From a checkpoint of a small contrastive image-text model: 5.47M parameters.
Rows from block 3 of the text encoder, named by matrix and row number. Rows with one number belong to one neuron. Each number is 50 + 12 x the weight over its row's rms, rounded and kept within 0 to 99. All counts start at 0. After the name is the row's rms in percent of the matrix's.
# fc1: MLP up (text_encoder.blocks.3.mlp.fc1.weight, 768x128), inputs 64-127
# fc2: MLP down (text_encoder.blocks.3.mlp.fc2.weight, 128x768, transposed), outputs 64-127
fc1.548 072:37 27 40 51 53 61 29 46 37 60 65 47 39 63 50 53 47 61 57 57 43 40 52 26 50 38 43 63 48 72 61 77 59 44 51 62 45 33 63 50 22 45 29 75 63 58 54 64 77 38 69 59 67 41 46 81 52 52 55 52 44 58 32 51
fc1.549 080:48 73 45 38 54 56 44 58 51 47 43 52 44 33 66 52 49 31 40 51 48 50 43 60 58 66 56 40 58 64 43 51 54 59 34 46 50 54 47 48 46 58 32 48 51 56 65 40 43 58 36 57 58 59 20 66 22 61 77 49 32 24 44 46
fc1.550 059:30 35 39 66 39 34 37 58 31 59 67 29 39 74 71 60 24 53 56 27 37 47 28 38 62 53 56 63 44 56 52 62 39 44 74 48 45 43 64 28 49 40 44 61 44 85 61 51 49 62 65 61 60 62 63 55 42 66 43 56 45 68 58 41
fc1.551 089:51 26 34 38 50 47 48 65 58 51 74 39 67 48 78 41 51 51 42 52 71 45 61 45 52 50 27 70 44 77 51 63 45 61 61 36 40 40 77 57 46 43 51 43 38 56 62 60 30 52 58 50 68 34 61 52 34 44 49 46 48 23 61 58
fc1.552 178:42 33 45 50 43 68 61 64 50 57 46 50 43 45 42 49 33 22 47 58 32 54 51 33 50 31 50 35 59 50 75 52 57 61 53 70 71 50 62 57 46 64 34 65 52 42 43 64 32 50 47 54 57 41 80 42 64 59 76 56 38 54 57 51
fc1.553 100:49 39 40 54 50 71 47 63 37 57 49 47 35 42 39 50 13 25 51 60 37 36 53 35 57 36 48 30 44 68 69 45 61 54 55 67 61 50 61 53 44 57 30 58 48 46 47 65 48 47 49 58 64 55 70 31 63 67 64 54 47 58 65 50
fc1.554 076:37 57 48 46 41 53 47 46 56 47 38 57 67 68 35 79 37 51 48 32 66 70 48 62 34 30 57 36 58 45 40 48 53 48 46 49 60 52 70 59 72 57 55 40 37 62 40 53 40 66 29 46 41 44 56 21 57 55 41 44 40 56 34 32
fc1.555 068:54 42 33 43 54 53 30 62 40 62 59 36 36 48 68 52 27 50 33 57 55 63 55 44 40 42 68 56 58 62 56 46 42 60 64 52 32 34 72 45 45 33 32 74 67 73 56 40 44 50 65 60 45 62 49 58 37 45 51 71 58 43 47 42
fc1.556 092:61 59 58 48 47 61 19 55 38 63 50 43 42 69 63 35 56 31 56 54 46 54 53 48 54 27 52 32 15 57 48 66 43 44 60 38 44 77 58 50 66 54 35 60 52 44 50 44 39 70 46 71 44 38 42 47 37 52 91 51 78 45 55 50
fc1.557 067:44 37 39 29 43 35 50 49 45 65 49 63 16 55 68 48 47 50 46 59 39 49 41 41 44 50 42 36 56 50 49 52 41 43 66 61 48 58 76 46 37 53 44 43 48 56 56 69 50 44 56 32 75 38 52 68 31 55 55 60 61 50 47 75
fc1.558 052:56 42 65 52 51 63 22 46 35 38 48 63 39 63 48 59 36 52 43 35 41 52 47 50 46 34 50 66 48 43 53 60 53 68 51 55 44 33 68 48 56 56 32 74 68 42 32 62 45 43 55 62 61 70 47 26 50 44 64 52 40 47 67 48
fc1.559 094:60 50 37 45 53 68 57 49 57 36 36 54 29 40 49 56 52 60 34 66 38 46 40 50 52 53 65 54 58 58 15 69 65 42 36 51 61 45 59 41 62 62 55 42 68 47 69 46 54 56 47 46 65 21 42 37 51 51 39 49 36 38 75 35
fc1.560 096:53 38 62 40 36 32 47 44 52 46 66 53 33 65 61 67 37 48 43 51 38 59 43 45 55 43 44 55 15 59 20 61 55 53 42 71 31 36 56 25 61 72 48 56 43 52 53 60 69 58 55 52 72 46 46 23 45 49 52 31 50 52 57 49
fc1.561 105:46 34 61 59 55 67 59 52 43 50 52 49 45 44 44 50 29 45 49 61 39 53 53 35 38 36 50 26 35 61 66 38 72 41 51 56 64 54 64 64 43 62 39 74 37 47 36 50 62 48 54 48 56 57 71 35 72 69 54 61 41 63 69 43
fc1.562 133:44 28 39 31 31 42 36 57 39 67 62 47 54 56 58 51 57 50 60 41 54 58 59 57 39 31 59 54 41 41 52 63 30 56 51 59 45 50 66 51 52 28 65 43 50 68 57 82 56 48 37 50 40 49 50 43 54 68 39 47 60 32 55 64
fc1.563 071:52 69 43 39 40 57 43 43 47 33 55 34 27 56 53 26 35 51 21 48 46 74 47 70 64 54 41 49 56 54 40 68 46 52 41 70 40 43 65 47 53 48 46 77 59 78 70 46 47 37 53 51 73 45 48 60 46 59 59 63 26 46 40 41
fc1.565 078:47 57 42 59 61 43 25 51 64 52 60 48 39 35 57 49 49 35 66 64 54 47 79 36 69 20 49 48 37 51 39 62 42 35 58 36 37 48 64 46 29 66 55 49 45 66 29 67 55 43 55 59 65 36 51 40 33 50 56 36 43 47 50 52
fc1.566 076:42 47 47 49 49 32 30 46 53 45 67 71 35 64 56 69 55 45 52 44 42 62 37 32 41 49 49 76 43 47 66 57 55 48 40 48 68 60 52 34 67 76 42 55 48 67 50 42 53 52 69 54 62 57 39 56 52 39 51 41 48 57 56 46
fc1.567 056:51 32 29 50 46 63 36 46 43 48 46 69 43 67 44 57 32 55 31 43 34 48 41 44 47 51 65 65 72 47 45 72 24 56 49 53 69 26 56 49 55 22 33 64 52 49 61 62 52 35 57 48 61 35 45 59 44 38 48 61 65 48 52 43
fc1.568 148:66 42 54 45 60 58 56 52 51 42 83 64 41 63 35 53 44 42 33 53 62 53 50 37 68 45 49 43 52 36 54 68 34 32 62 48 32 46 57 61 47 43 31 54 39 57 41 43 34 73 42 36 54 38 35 39 55 50 53 47 50 59 61 34
fc1.569 076:41 35 31 26 35 53 38 66 51 31 48 78 24 48 51 58 57 48 47 36 33 42 50 51 23 54 73 61 54 39 45 66 47 52 59 67 64 51 60 46 63 41 42 53 42 59 46 65 43 55 39 52 48 47 60 39 58 52 44 61 50 38 45 41
fc1.570 107:24 33 65 62 64 48 55 59 30 22 44 58 47 57 59 44 27 32 36 39 68 61 59 44 46 50 51 80 49 53 73 40 51 50 37 44 60 41 28 49 32 40 50 62 38 58 54 64 42 49 47 52 58 46 61 41 68 64 44 69 52 31 48 57
fc1.571 088:71 70 61 55 49 53 50 47 40 42 46 51 69 61 48 39 54 64 51 49 45 43 36 42 53 45 40 41 67 31 84 55 43 53 72 43 55 30 25 43 37 70 47 48 55 41 45 45 57 66 39 48 71 45 57 65 32 21 57 34 58 50 54 37
fc1.572 097:32 49 73 81 45 79 56 48 57 60 54 36 69 59 44 30 70 58 55 40 30 65 43 53 57 48 41 16 36 63 66 55 62 64 49 54 52 37 76 49 42 66 53 57 54 49 52 60 58 34 32 45 44 52 36 56 63 39 48 32 37 52 41 59
fc1.573 126:67 36 64 55 37 78 22 51 46 42 51 55 38 65 55 48 45 41 49 58 41 54 55 45 52 41 53 41 16 44 44 59 57 40 59 41 47 65 65 46 59 56 35 50 48 42 55 47 45 86 56 76 39 40 39 41 46 57 92 54 57 45 64 39
fc1.574 118:47 31 68 66 42 59 44 32 41 40 59 73 63 56 66 81 35 61 34 54 21 58 40 74 53 58 30 47 44 43 63 23 64 55 63 58 64 56 52 39 57 63 62 51 35 51 35 38 62 57 43 44 59 48 65 39 69 50 42 46 53 56 64 59
fc1.575 089:70 53 55 47 56 39 57 40 44 43 66 49 68 45 65 50 56 63 41 44 45 43 42 44 42 38 74 39 42 36 43 50 36 45 31 56 61 59 62 47 53 50 57 40 75 53 51 57 31 62 59 76 68 44 45 57 44 49 62 64 58 38 41 27
fc1.577 153:64 56 64 65 62 65 60 70 66 49 53 36 52 42 56 44 52 33 36 36 37 65 38 49 36 37 50 55 59 64 54 56 62 46 86 54 34 25 65 29 65 44 49 47 55 48 68 59 37 32 59 63 58 47 37 45 66 68 44 57 48 39 55 43
fc1.578 078:43 56 61 66 49 53 35 55 37 55 52 62 59 60 48 87 29 44 52 39 38 58 50 40 58 46 55 57 44 25 45 71 57 41 50 71 42 46 59 33 25 63 45 64 23 62 43 47 50 41 56 58 61 60 65 39 56 67 54 39 50 69 33 55
fc1.579 086:53 60 24 41 42 46 46 42 37 42 39 47 27 60 54 54 50 44 36 48 47 49 39 53 41 51 67 55 38 78 58 51 59 40 52 47 62 46 42 72 67 41 46 40 82 61 46 49 37 49 59 40 61 44 47 67 61 64 39 57 42 47 62 48
fc1.580 105:38 73 41 58 56 54 42 45 30 51 56 30 33 51 36 44 60 47 44 41 54 49 53 61 24 63 65 31 63 57 42 55 55 45 67 37 42 65 51 44 34 47 29 61 74 45 59 53 43 34 42 61 48 40 92 48 28 76 28 56 29 46 58 46
fc1.581 125:64 51 27 68 34 55 56 66 54 51 62 22 25 70 52 43 30 50 60 54 54 43 65 55 36 46 44 80 20 38 34 49 54 58 62 59 62 42 43 47 71 55 44 53 43 42 27 49 43 37 50 71 57 36 74 48 53 50 35 55 60 35 52 57
fc1.582 087:41 32 66 60 55 71 56 51 47 49 59 67 28 66 16 52 66 41 52 60 49 56 30 33 45 42 39 58 33 45 47 45 56 61 57 48 42 56 57 34 50 47 48 67 56 54 52 73 62 32 54 54 51 37 32 26 44 35 60 56 57 39 56 70
fc1.583 095:61 48 94 63 50 57 44 54 45 35 50 52 28 40 40 70 47 34 34 47 57 56 56 37 45 63 53 47 28 53 38 40 63 57 59 41 70 63 53 56 54 32 37 70 62 65 66 72 76 52 39 36 47 45 53 66 53 45 55 38 64 57 48 36
fc1.584 119:71 58 73 54 52 49 61 39 40 44 48 57 81 64 49 34 53 73 48 52 43 48 31 44 63 43 41 44 66 31 76 43 53 48 69 57 66 36 35 38 37 67 55 49 50 47 46 43 62 61 35 43 70 42 59 68 32 25 58 45 63 49 53 38
fc1.585 079:49 46 53 38 46 49 45 51 42 38 44 64 25 67 60 39 42 50 36 60 38 53 24 43 44 56 43 82 41 65 57 60 54 47 42 61 54 36 38 35 68 61 27 75 48 54 67 42 41 38 40 62 62 51 49 67 57 51 59 80 57 48 62 72
fc1.586 100:52 56 25 43 40 54 44 44 49 40 37 81 60 51 51 59 43 52 27 23 45 36 25 74 52 55 39 52 50 46 57 59 58 57 67 55 64 42 74 67 52 64 50 38 44 48 60 52 57 45 31 60 45 79 55 71 49 33 51 30 32 40 60 35
fc1.587 164:32 51 43 50 61 58 38 58 38 41 35 38 41 78 40 34 47 81 59 54 56 54 36 26 45 47 50 42 78 55 23 61 52 26 36 72 29 54 55 43 57 56 47 46 48 52 22 46 47 44 46 58 58 56 63 54 54 34 68 54 40 47 46 51
fc1.588 071:54 45 51 48 44 59 35 68 42 44 59 60 35 52 34 52 58 41 55 60 33 46 43 44 40 45 46 79 45 61 55 48 45 39 31 55 35 26 47 19 64 49 36 60 59 71 49 67 55 41 43 54 62 31 54 37 57 52 59 34 57 43 52 41
fc1.589 149:55 47 48 41 28 67 59 53 64 48 41 56 48 69 41 51 59 38 42 45 56 57 37 48 45 49 42 36 40 47 48 58 51 74 65 64 61 55 70 50 49 52 79 58 54 48 60 61 64 42 33 49 51 45 32 69 28 28 53 54 42 41 62 47
fc1.590 068:43 47 42 50 46 47 47 38 39 48 55 43 48 62 49 50 55 51 51 40 50 61 51 33 32 42 47 64 48 68 57 82 68 55 44 66 42 22 44 55 45 54 46 56 56 61 42 47 43 67 63 52 56 34 50 56 53 54 46 55 48 34 51 34
fc1.591 120:39 46 65 44 73 65 61 61 47 52 66 30 62 48 59 59 57 47 53 32 63 48 43 63 34 50 40 35 43 39 38 64 40 57 45 52 50 49 50 30 36 41 51 45 43 49 43 32 29 61 62 61 49 55 44 16 71 49 53 30 31 36 52 22
fc1.592 090:50 52 47 50 55 41 61 42 31 46 51 43 50 41 17 55 44 56 60 51 33 41 61 50 48 33 60 39 36 62 42 46 48 45 49 35 69 36 45 57 73 63 45 50 38 53 25 53 44 58 52 53 66 49 39 33 49 44 62 57 49 39 60 47
fc1.593 110:39 36 44 45 47 54 55 56 56 54 45 39 62 43 64 46 28 65 31 40 56 72 63 71 49 59 41 54 56 48 61 60 38 40 39 58 82 42 45 55 60 43 36 58 34 70 49 66 42 53 43 65 61 49 47 60 38 50 36 52 40 39 64 46
fc1.594 071:78 58 58 47 47 54 34 58 51 70 33 56 41 52 30 26 42 38 50 55 48 40 56 45 35 57 75 42 46 76 60 62 37 47 43 46 54 52 43 65 60 39 45 38 48 54 57 60 48 47 52 48 48 47 46 61 50 59 47 62 42 45 37 44
fc1.595 072:68 46 56 54 40 61 24 60 37 53 50 64 54 51 49 52 25 53 36 52 43 55 43 51 39 43 63 39 51 40 40 40 49 47 63 61 46 77 56 52 56 47 50 74 74 74 39 58 58 32 53 35 59 49 76 48 72 43 65 55 34 59 35 38
fc1.596 123:52 51 54 52 36 55 51 48 56 29 36 70 29 49 69 43 30 55 40 34 63 54 40 50 63 74 52 67 49 57 41 35 60 36 73 63 64 28 59 62 64 52 39 46 48 62 69 61 74 65 41 42 51 47 59 34 33 59 48 31 53 39 53 49
fc1.597 089:61 41 60 50 62 43 57 62 63 52 63 55 49 38 59 64 47 71 50 25 67 43 49 37 41 35 61 58 37 48 65 55 43 47 54 45 63 48 49 29 55 47 52 41 56 47 59 53 35 69 39 87 48 54 61 27 79 54 53 50 31 22 43 39
fc1.598 156:34 48 39 75 78 55 45 55 77 40 63 57 67 46 56 49 31 52 54 50 57 51 40 56 49 32 47 39 50 45 17 48 55 53 55 61 38 64 51 45 57 51 30 51 51 69 37 57 52 58 58 49 71 56 35 52 60 78 44 55 47 52 62 50
fc1.599 073:44 26 49 40 72 60 52 52 37 42 59 25 44 48 51 74 48 51 40 52 44 65 37 52 55 55 63 67 46 49 47 65 36 55 52 47 37 42 55 26 63 37 35 56 44 70 41 26 46 68 58 58 54 33 60 52 49 69 45 44 36 60 63 38
fc1.600 148:40 31 63 58 46 69 57 45 35 51 32 55 53 51 36 34 63 53 31 71 57 60 52 45 57 41 41 48 34 45 42 62 58 78 58 54 63 29 66 57 35 44 81 58 51 48 41 79 46 34 45 39 51 22 46 40 48 49 59 57 44 34 50 43
fc1.601 117:68 39 36 45 44 58 52 48 65 51 41 64 67 55 39 51 39 62 32 45 54 47 53 38 52 52 51 45 62 54 44 56 62 57 34 43 60 47 71 50 47 73 62 21 45 52 61 57 57 63 25 61 36 50 30 51 43 42 54 52 44 43 69 31
fc1.602 094:50 56 48 46 60 37 16 62 62 49 64 45 44 58 52 54 60 40 50 58 57 45 46 38 47 37 53 49 39 56 50 48 57 41 51 57 91 15 50 52 63 48 51 51 53 51 42 63 85 54 51 59 43 54 31 46 51 41 55 42 29 42 44 39
fc2.548 037:67 73 52 47 21 63 57 45 57 44 58 59 34 44 39 53 60 34 53 46 54 46 49 42 75 80 54 51 64 18 48 49 38 59 38 17 46 57 45 43 60 63 48 52 58 48 51 41 63 62 60 41 43 56 56 71 16 53 81 44 58 51 49 60
fc2.549 016:61 32 29 37 57 53 48 33 64 67 64 47 48 55 26 43 50 45 41 44 52 78 50 54 50 48 43 47 48 39 44 59 56 67 43 39 30 40 51 37 57 24 40 32 65 52 59 43 41 70 49 51 53 64 17 66 41 62 49 35 38 57 61 49
fc2.550 012:48 43 58 49 50 66 47 55 39 39 46 53 51 57 39 78 71 55 50 61 54 56 46 52 56 62 62 44 56 63 49 33 55 54 31 41 49 45 47 56 49 56 45 63 63 37 52 40 53 40 54 33 41 47 55 41 63 40 61 37 55 76 25 37
fc2.551 017:60 36 24 43 43 47 54 34 54 58 64 53 38 65 59 49 27 40 44 57 65 55 71 49 33 61 24 59 49 59 49 22 63 58 38 55 43 56 27 59 66 30 48 53 54 51 50 58 48 55 53 66 51 29 53 73 55 64 41 43 61 62 61 56
fc2.552 296:56 50 48 25 56 58 74 55 52 54 66 50 32 39 35 41 51 23 55 60 38 50 60 30 51 37 49 37 64 55 73 37 60 53 55 41 66 49 40 59 33 60 56 45 41 43 63 63 47 54 44 45 55 57 74 46 54 48 82 56 51 73 61 37
fc2.553 067:51 53 54 29 49 56 66 67 58 47 66 52 36 44 54 37 62 28 53 46 41 41 47 42 46 51 35 43 55 49 67 38 56 57 55 42 60 49 35 64 20 63 60 57 49 39 64 60 45 53 49 37 63 46 69 53 47 39 79 47 60 65 37 38
fc2.554 016:44 63 31 67 42 56 48 60 54 45 76 57 36 59 58 47 29 66 41 37 38 37 34 65 59 43 99 62 60 55 48 59 70 41 46 68 56 37 51 45 37 43 52 68 70 42 51 25 43 53 43 48 49 39 56 64 47 53 60 47 27 50 29 42
fc2.555 008:28 47 51 48 44 42 37 62 42 51 50 54 51 64 39 61 55 38 47 55 57 39 41 40 66 34 64 79 49 54 48 57 40 48 47 79 37 50 33 54 44 41 54 43 61 54 47 43 40 31 75 82 44 71 49 41 87 57 29 38 62 46 32 68
fc2.556 075:60 31 41 51 22 73 35 51 38 37 54 67 59 58 47 50 41 44 34 49 51 54 61 68 45 56 56 51 20 53 48 55 45 44 44 42 64 57 49 58 72 53 41 45 43 39 69 46 30 72 65 83 37 50 32 53 38 44 74 51 51 51 63 38
fc2.557 021:60 55 66 55 44 39 49 65 53 56 38 75 28 60 39 59 22 44 48 52 45 49 51 47 45 40 51 64 39 45 69 63 48 52 40 21 33 80 32 34 47 33 53 58 54 74 45 29 72 37 38 49 44 52 53 40 42 41 51 74 49 52 40 48
fc2.558 009:54 45 60 36 52 42 41 79 42 64 49 55 49 42 20 46 21 62 61 33 49 51 47 35 52 57 78 53 45 44 41 59 57 57 44 57 41 42 41 48 30 55 56 50 57 35 59 48 36 54 40 62 43 22 64 34 70 53 53 44 26 56 74 51
fc2.559 051:55 24 43 40 61 59 59 54 43 44 49 31 55 59 61 47 32 61 66 42 65 53 61 74 55 50 68 60 51 42 55 44 66 64 45 47 73 73 37 43 29 57 63 59 62 43 46 58 56 46 56 41 60 58 29 63 58 44 40 55 40 27 34 55
fc2.560 015:49 40 53 66 67 67 46 57 55 38 47 42 52 44 44 50 45 57 45 70 50 65 34 56 52 60 37 34 61 44 58 37 39 46 69 63 53 63 62 56 53 40 38 45 49 60 52 21 15 57 59 52 46 42 45 59 79 48 57 69 43 46 57 26
fc2.561 050:46 63 46 27 59 59 66 57 57 52 65 49 31 50 59 41 59 23 47 34 40 45 47 40 57 36 31 49 57 45 76 38 65 52 42 44 53 49 31 63 24 50 42 50 50 35 52 58 48 42 46 47 62 60 72 62 48 43 82 54 63 61 29 40
fc2.562 029:51 65 46 56 49 70 53 72 41 40 49 40 55 49 55 34 71 71 54 77 48 37 40 37 50 68 54 27 53 49 51 40 68 50 79 18 47 64 38 42 63 49 59 30 60 45 57 47 48 49 54 49 43 38 70 70 37 39 47 62 57 59 36 64
fc2.563 010:34 50 62 39 58 32 49 57 52 33 40 61 53 60 56 53 64 47 79 71 54 40 13 55 50 55 42 50 36 60 52 45 67 36 44 62 43 60 54 49 51 28 43 36 48 42 51 50 47 42 59 60 54 76 58 37 65 59 50 45 44 41 37 38
fc2.565 047:34 42 48 32 48 40 33 63 38 52 56 57 88 42 47 49 49 50 50 48 42 77 57 55 61 67 63 46 38 64 37 52 45 43 66 49 58 43 54 28 44 61 52 32 44 63 64 45 41 36 20 51 56 42 53 64 37 79 28 55 29 60 68 42
fc2.566 010:55 60 52 66 35 68 64 58 66 31 45 53 57 38 38 72 39 56 56 62 54 66 31 63 50 46 49 51 52 43 55 35 72 31 45 48 60 38 50 48 59 22 69 68 32 40 42 46 46 61 52 46 61 54 36 75 48 13 49 37 42 43 37 32
fc2.567 006:45 40 62 42 39 22 63 44 48 57 48 49 53 45 42 69 47 65 69 70 65 67 81 47 47 54 52 78 50 62 50 56 44 49 48 34 38 52 35 59 70 56 41 40 43 52 41 49 52 65 60 47 45 51 66 44 40 58 44 24 69 44 48 46
fc2.568 313:54 41 36 53 49 50 68 32 43 38 79 57 38 71 44 46 44 16 27 63 60 50 52 42 61 47 54 55 51 61 48 27 45 53 59 61 44 42 34 75 40 45 37 49 57 23 44 48 54 63 42 41 31 53 52 43 56 57 53 40 27 63 54 55
fc2.569 006:42 43 66 61 44 37 65 39 62 52 72 35 58 41 61 54 47 59 50 56 34 84 49 60 53 37 41 64 58 33 64 53 36 62 51 42 45 44 55 55 34 47 46 62 46 78 46 33 54 55 50 60 30 62 51 62 51 33 53 23 55 62 33 35
fc2.570 034:43 59 51 44 44 47 52 70 58 57 51 36 24 46 71 53 40 40 47 66 51 68 57 59 50 51 64 50 39 60 48 58 48 46 28 46 53 39 43 52 28 48 58 86 53 68 50 26 29 67 50 48 55 76 28 50 45 44 62 47 65 50 44 50
fc2.571 029:44 57 39 33 44 52 58 58 54 67 59 53 76 55 37 49 59 50 37 52 77 54 54 50 57 42 76 44 41 48 60 64 46 45 42 64 51 51 56 45 52 51 35 73 52 65 69 62 38 59 35 48 54 39 60 61 26 56 35 62 39 55 48 48
fc2.572 042:31 59 41 51 43 49 55 69 69 56 49 36 44 50 63 62 48 62 70 62 41 51 41 66 47 73 26 60 48 53 65 58 55 66 59 47 37 44 69 51 64 49 48 57 57 28 52 56 52 45 40 36 62 50 32 46 62 36 26 24 56 72 46 42
fc2.573 229:58 30 46 47 14 72 37 52 36 48 52 68 55 61 49 45 45 40 47 45 54 57 64 63 39 50 46 49 19 57 49 48 48 42 45 55 55 54 45 57 67 51 46 60 39 45 68 41 46 70 67 87 31 55 31 50 36 56 73 57 48 51 68 37
fc2.574 016:32 74 42 47 47 29 46 51 36 65 71 62 44 53 33 32 60 42 74 44 62 52 44 49 61 60 45 50 54 46 53 66 51 53 42 44 45 64 41 54 46 43 52 29 36 43 45 55 74 55 55 56 27 36 53 41 34 60 53 52 66 50 22 65
fc2.575 069:59 42 40 46 49 38 66 48 46 33 46 49 52 30 49 59 42 86 55 45 48 31 29 51 52 42 60 54 38 55 68 39 49 47 54 51 56 56 54 51 66 65 59 51 67 38 49 46 40 63 47 86 59 48 73 64 74 40 56 59 37 46 35 61
fc2.577 259:63 55 58 45 59 44 62 42 57 62 57 38 39 41 52 57 54 16 39 47 51 63 50 63 49 43 55 55 66 62 59 66 55 60 76 40 44 33 60 46 59 48 44 37 47 48 73 66 57 47 58 60 43 52 28 55 53 99 34 47 46 35 54 55
fc2.578 006:62 44 63 53 61 65 48 55 44 44 78 69 38 58 57 46 38 41 50 59 53 46 30 36 43 48 26 34 58 51 39 56 70 81 34 59 51 57 36 52 39 41 55 54 57 49 63 46 42 52 41 58 37 60 63 50 39 47 56 54 30 42 45 46
fc2.579 020:51 54 61 49 72 38 58 49 51 38 52 44 61 51 63 75 44 41 34 44 48 61 38 79 40 69 42 36 43 40 65 44 78 41 60 62 45 34 32 48 52 38 46 53 42 55 36 37 37 46 39 49 59 59 48 47 65 40 43 40 35 58 42 53
fc2.580 047:48 37 53 47 46 57 56 40 51 44 49 59 46 75 61 58 61 27 54 81 49 47 47 64 65 45 45 40 58 43 60 38 60 24 34 57 61 41 34 51 61 18 81 41 30 65 28 39 46 64 44 71 60 55 59 56 58 44 50 60 68 45 66 43
fc2.581 235:66 52 34 63 41 55 47 67 68 75 60 28 23 58 61 40 53 48 70 53 53 41 68 70 54 59 42 62 19 41 45 47 43 61 38 54 75 27 48 56 59 60 47 75 48 43 31 50 39 34 33 43 50 39 54 57 65 36 32 65 64 51 42 45
fc2.582 017:46 59 55 31 39 43 42 52 49 62 31 48 79 43 50 70 56 70 70 59 41 66 56 56 47 69 41 36 41 67 53 45 39 60 54 23 57 58 71 51 64 52 55 21 28 56 43 40 32 43 38 46 28 64 51 58 38 66 48 27 44 64 61 54
fc2.583 017:54 39 42 52 45 51 48 44 52 52 51 50 47 56 68 49 75 57 28 63 41 31 59 49 58 52 41 53 43 43 60 30 58 29 46 48 47 63 53 37 53 72 69 57 44 57 63 68 48 47 54 53 47 61 59 48 47 56 54 57 54 36 63 62
fc2.584 065:56 48 47 36 46 52 59 45 55 56 62 65 76 56 38 55 44 39 38 40 73 42 57 45 74 46 50 43 55 27 66 61 52 49 38 73 52 57 48 47 34 54 28 68 56 54 56 59 45 66 31 59 77 42 55 47 43 52 36 55 37 53 41 38
fc2.585 014:35 84 78 58 59 52 51 53 37 30 72 64 44 43 58 52 72 46 65 57 68 39 27 53 44 53 45 54 44 36 51 40 57 27 54 35 27 53 39 60 41 51 60 53 42 55 57 44 49 37 50 44 40 75 50 62 29 51 54 64 62 67 36 57
fc2.586 018:41 55 54 37 23 66 50 67 41 47 30 39 64 47 60 51 56 72 49 32 56 42 41 47 37 59 52 70 69 53 52 42 41 38 64 37 23 53 56 62 35 45 41 38 31 45 54 45 47 33 39 49 37 34 74 65 38 35 49 57 35 57 40 46
fc2.587 415:34 39 43 36 49 52 26 43 44 57 54 55 33 67 44 42 45 71 52 55 46 54 21 29 61 71 45 34 77 41 31 64 30 35 34 72 48 43 74 60 58 49 43 57 46 44 42 30 48 50 27 35 45 48 50 63 62 41 50 56 37 50 40 51
fc2.588 006:56 53 61 57 44 31 72 60 44 47 58 50 40 44 63 34 60 63 55 38 46 36 45 61 54 48 68 53 63 39 49 66 28 43 50 42 58 43 51 45 52 43 36 49 32 33 46 44 61 58 68 57 41 37 64 26 45 78 50 45 60 38 61 65
fc2.589 038:47 34 31 41 62 48 26 63 54 62 51 26 52 47 44 35 55 45 68 50 49 45 62 60 57 65 52 60 37 54 40 69 52 62 33 44 35 36 57 35 67 57 42 31 49 79 38 52 29 58 50 52 52 61 42 68 49 54 64 42 33 45 37 48
fc2.590 038:32 52 62 61 37 53 46 65 55 27 41 51 63 49 36 74 36 61 54 52 49 60 28 66 54 54 58 42 40 42 55 48 52 35 64 61 60 32 49 46 40 42 54 66 54 39 50 48 48 51 54 53 57 55 43 57 65 19 53 30 44 59 32 55
fc2.591 028:47 65 48 48 30 36 60 78 51 55 28 48 44 50 49 27 45 74 40 39 41 62 47 27 43 69 48 69 44 63 54 73 52 37 58 43 25 49 52 56 37 55 60 67 49 74 71 46 46 25 60 39 38 57 56 65 51 49 46 46 56 52 63 55
fc2.592 222:58 49 47 34 56 69 54 55 33 57 49 44 34 55 68 58 32 42 44 57 30 65 61 57 57 28 52 54 39 32 40 54 45 44 63 77 63 67 51 56 52 45 60 54 51 62 46 71 47 51 47 64 91 59 28 60 61 40 54 46 56 44 49 42
fc2.593 140:39 39 57 36 54 78 33 39 54 62 54 50 68 43 49 38 56 66 40 55 56 68 59 44 36 56 37 37 34 63 59 71 48 46 39 45 69 41 42 43 57 56 48 52 41 55 40 48 55 71 47 67 59 56 46 42 26 55 56 57 56 70 54 40
fc2.594 018:49 59 61 39 40 46 53 48 58 42 42 67 63 68 42 66 39 42 59 63 40 49 57 37 65 48 41 36 41 58 56 53 40 55 41 57 47 56 51 42 36 53 35 47 56 41 35 50 60 69 46 55 59 47 54 50 47 70 36 24 44 56 40 75
fc2.595 048:68 40 58 60 77 36 35 41 59 60 48 75 37 57 42 53 51 45 27 56 51 47 49 43 54 54 42 56 36 52 61 51 44 51 49 28 41 36 57 45 43 55 46 48 48 63 48 35 46 48 43 27 63 46 56 32 49 48 59 61 40 34 47 54
fc2.596 027:56 59 50 59 54 52 54 62 36 45 57 54 47 49 42 35 33 48 52 49 45 60 32 73 53 74 27 33 57 39 62 43 56 58 75 64 39 64 34 61 62 36 60 32 44 58 45 31 42 60 50 54 51 14 49 64 55 47 57 57 48 47 29 50
fc2.597 071:54 56 46 49 57 30 69 58 56 43 40 50 50 27 49 58 65 88 46 44 46 44 44 43 47 37 55 45 50 65 48 50 37 32 34 51 50 54 54 42 40 60 53 64 70 35 62 63 47 56 45 83 52 54 77 47 61 45 52 61 25 35 34 54
fc2.598 459:40 64 33 67 72 44 60 49 76 39 61 65 75 41 49 55 49 66 31 42 64 34 46 56 44 38 57 57 57 51 15 45 48 62 54 44 41 38 50 39 61 36 54 65 53 61 48 60 46 52 66 36 65 48 27 44 58 75 34 59 51 44 48 62
fc2.599 011:32 45 33 34 28 33 61 32 41 41 41 59 54 50 49 41 66 69 68 69 51 55 52 43 36 54 59 69 59 39 59 39 37 60 35 40 65 64 45 45 46 42 57 45 48 35 42 62 77 56 42 62 58 59 56 55 51 39 57 55 81 53 63 47
fc2.600 022:32 60 21 66 35 66 33 80 45 47 54 40 58 44 79 42 46 46 52 31 49 55 70 82 55 58 48 52 57 53 47 55 52 65 37 39 46 44 36 56 40 52 52 57 49 54 51 45 35 37 44 44 48 58 48 74 38 37 54 38 36 58 50 55
fc2.601 023:30 53 47 62 51 42 32 63 59 33 45 43 53 47 43 47 40 60 59 47 55 44 46 53 67 36 33 60 37 50 45 62 49 42 60 60 35 50 60 48 50 45 50 52 39 61 46 49 54 32 50 41 64 27 52 77 36 53 57 46 40 43 39 57
fc2.602 073:57 50 60 47 63 43 37 46 76 53 40 41 43 55 41 55 43 57 54 34 57 45 49 49 53 46 42 64 89 47 49 30 47 46 56 63 30 57 34 43 48 43 44 49 42 46 65 84 43 59 54 61 49 43 56 47 54 62 38 26 51 57 47 47